A small masked image model, trained from scratch: muon at rate 0.0035.
Rows from block 4 of the encoder of a small masked image model, named by matrix and row number. Rows with one number belong to one neuron. Each number is 500 + 50 x the weight over its row's rms, rounded and kept within 0 to 999. All counts start at 0. Numbers have three digits each.
After each neuron's rows are labels from the 100 images, of 14976, where the neuron reaches its largest size: "responds to" is what is common among them. Only what is clearly more common there than usual is listed. The data: pixel-art sprites of 400 made-up characters on tiled backdrops. In brackets: how many of the 100.
# gate: MLP gate (encoder.blocks.4.mlp.gate.weight, 1024x384), inputs 0-127
# fc1: MLP up (encoder.blocks.4.mlp.fc1.weight, 1024x384), inputs 0-127
# fc2: MLP down (encoder.blocks.4.mlp.fc2.weight, 384x1024, transposed), outputs 0-127

gate.335:505474453570534424550462482519581518479501466496531466434490564564557458539476469508506526396507456510451437600529490478460550536451479486404476554480432494508519507487411477531526523572503570473546513550577458517488471543537490556419511477486555588501516458556535533522453562571493466515425477495435590435510491480360504434524485529480577457566385401511496412466428411560458524453450
fc1.335:480428390535566381494532561559568461465447573520429479582432515502513465475588530512381502455405515470538496591465637518468542490452554476580447533499479499509485525470417517460500524468564510518469400431492526495428540556519536493458533448435558520558546533393559509488475438506521450562552454510431516496528556448482609492533472515598561599523533431531526480482503513489535534558504
fc2.335:489582503595421483560431440564500541407438546455576377419452439538590546542500505477428509515458470485474441565473511447585552528483566545501503545544500455467532505431353475425503459524487553549501534489611533561486489462534571547469579501461535609595551452560427587493507621518506465534484498505460523411450480455467555512543492502471492527413494464473532485454415497540468498531536
responds to: orange (31)

gate.451:588491551498392551452548504527442509541597454484421497483492502542524535534489377491427524537498494469490470470455382501482495495496536512483518443515338499458474449543470493520549454617533578571480516519566572397491555512543548361435568506456627475488519551557535429504499560451532522510382519518514641520519461524468443476532420457505505508537513427501499546559491502488525516455470
fc1.451:477488467590541464496429471455512445523535421433478589397564484498494487548501409518365452516522487505455463525527553469539593545531399508449469574530599479462513458468521425482448502473499453495491418516488461477482524513427569595612432577541492488465480467436432478496427440496582480420540490496551445529489579446484492527519547543457551426526467566474501544536451477482491445477464
fc2.451:504512625472429524398418496568495490545505576513445479476411445573468591433451507590543426575448457556463409525482474455501586512510452441512539493419559573351539412541537537475382530488431506512491532492512555531556475468521572555507501560555539488445552480497464467450418607540520553506526489435536501484534439474520501513506513439464519452466432480526507557550486435549616588497554
responds to: orange (33)

gate.303:555541550466581391527489563429528590417537505444588529475437501525533513506486540505471485476494511533568450458504451490562473533487566477481575527417575541409492515489481485360488441449540650426588531533454529545522474456611556450584518507537429493578468440508492480436531493572408494514441443429519595596433489512566455576468530461482498500464549588455505492495442304423453406529541
fc1.303:618452519481391491540527537567427492562501470498527435492520489588568496534445547475449440557476598493425459595437455524465592464523610445482533548450542497552598541434619427559523475506494497464508518539552464484550509437438461436566460434488472594524545567574563531530419549474495515556569472465509529549435490460376595477447496498555514467477532529441464389449542555458502507552543
fc2.303:570439511438530500523545456519415525563525558470543479482517535537505483490434571473529474503520595527511510497496544463511463455470569525501442478469524447529541622481558436416571453538520492463536466543522476512474588493472425505527456541506511596544482525511500466486427492386502466564550415472615476552402565387575536531428464532493529463446525479512476418492509545385485540437432
responds to: orange (43); yellow (28)

gate.448:527505570578379532562551479539596496496568409535507474544455447450557446530488535515534413538525526439553481554494503414510502511506526495484571557500536571557509490534526457459537563423517498504579524377553438565523437477516426539427510472504577513436455443536459500385405500543485549518391413474482534554437545418431449495526420420483464553469457551553513499505443486386548436479599
fc1.448:535434518548391546569543505485534525567502537522410552590455481486674536545560578536542446613454556423510541575446439404528488479527501484527459589507486494549468446566480426465477550478528514479559533400516455542483605542513473540427488474514606529481508473469395518417444510494539481482462424499526529589472501389542439449540452428504469512519517508540559523535452535502475404449486
fc2.448:461520464503472494435450563517484380515527562529434511510501523566550569527573439525569570501561382490434465585454486488595597544475521485558471450486602544494535471522405629567540401531515439392468570514560459503456535531513485562486497508475550531582487545511420530432512570475521513527443526588516523470511496365475440450502488552541436450513501484484540462615621482504468490425480
responds to: orange (29)

gate.231:501536427458463454622533523426499443528497491563482498503430455585520479519479464494496627462577508451450463444391431545463430482414545504483499473567456460598505481465477424504506492504564506477517556477501436473498490547470566531428511525492578530582490435443483460511514519462559474408462494507529462421519544484562542624566568480425475493507600522552503557452432487496549551479376
fc1.231:502555515529457487596539509471468520530557517507554500574549519533429501481446534547576541493529436565458390458518423477475507469540508412530454494550601513441538443529595579461437484474487519351473487502563415592483473457534450376428475455428536497514429451541494426541540570442527517438538506502460464438538535449562444518398477409574553564552485444412443432487569512487472430438530
fc2.231:423490424457521501491578463412531478462453440525601386512484461556537481512503498581518537495583424558475491536518459438605536493530416504481579508462587501472545504453552483546536483452605618496472476461551519549479497511528404494439486506530484457504432511446528470460463534537527550465495505492521432521580522492484504494491469449572518564544550487432504530506535489507441413538509
responds to: green (32); grey (27)

gate.112:498522533444467427452511491533402541533538464512451529511494482450486420522548540491535560472467452516502586547411466465479619521416510473533459567472478562542585507416439530557486476514449525518449598532464527495481576488561492525616552519538492445581527509516512491480491389509454547436516550527476561469438508454495544442494558471486444451529604539461469544488467442504413491407463
fc1.112:473501602458466502527454489474464566486519462540486507604499572527405444505560606508484473388488527529440486585511492473452573452468529535464533545512376601551529505499489599535417476470590496458437506492457503503503450520524511572551531470514430504483494467491492497521408468501440556544505463542538563565524562462472490466492498518548506539549473509455533507476521490541357452379433
fc2.112:521527477502476524528497451498470522492457512457522438511537473573375506492575542620539511514517558531477467500481532443459474514443452508537490471521505542480466462484586539467406346518639490446512460575508544507531570583495539558555470460466456534483471540582482511397485432486438581523523555494571482543564513457493440492465516456578436467527467464468478559522511529515367399499505
responds to: orange (80)

gate.319:401408566514423411474443507500490455562485452474496484524465562540547455618598414496476520452445459507462483396499421562490545470469605476486557573465364513422474424506391406453528449509554486442516469546461491512400480470507415537458576499502550530483520433487557508482557469501446504513390493418495384371457527674460469535635443507438519463480568456521507380466517528410536419466433
fc1.319:469522554433509481471505448458500554435521505557517550479420514516456473576628458553573573462543544476474417570504488560497514507559500492496549605493527516465504492497485393473447521451563473533485483476491541467482471486524503556545548501537499548511544406480447530621537451495495580479515439518527532462464430579471535406559525496536562389516586576546449482428452494457440519472461
fc2.319:477467472474468476565543450440444539480568424457646568475465457549594532441438516567538492499571463468513499546544542548454434457547475513527499427514501450517508581457567415579469582459479425471536545502458480501384533494489472537603480490558500562475450447483448567404513471535578553480529567562507543437549477437528497545504541437445475465494498495589506488517489499438438627405480
responds to: green (41); grey (27); orange (25)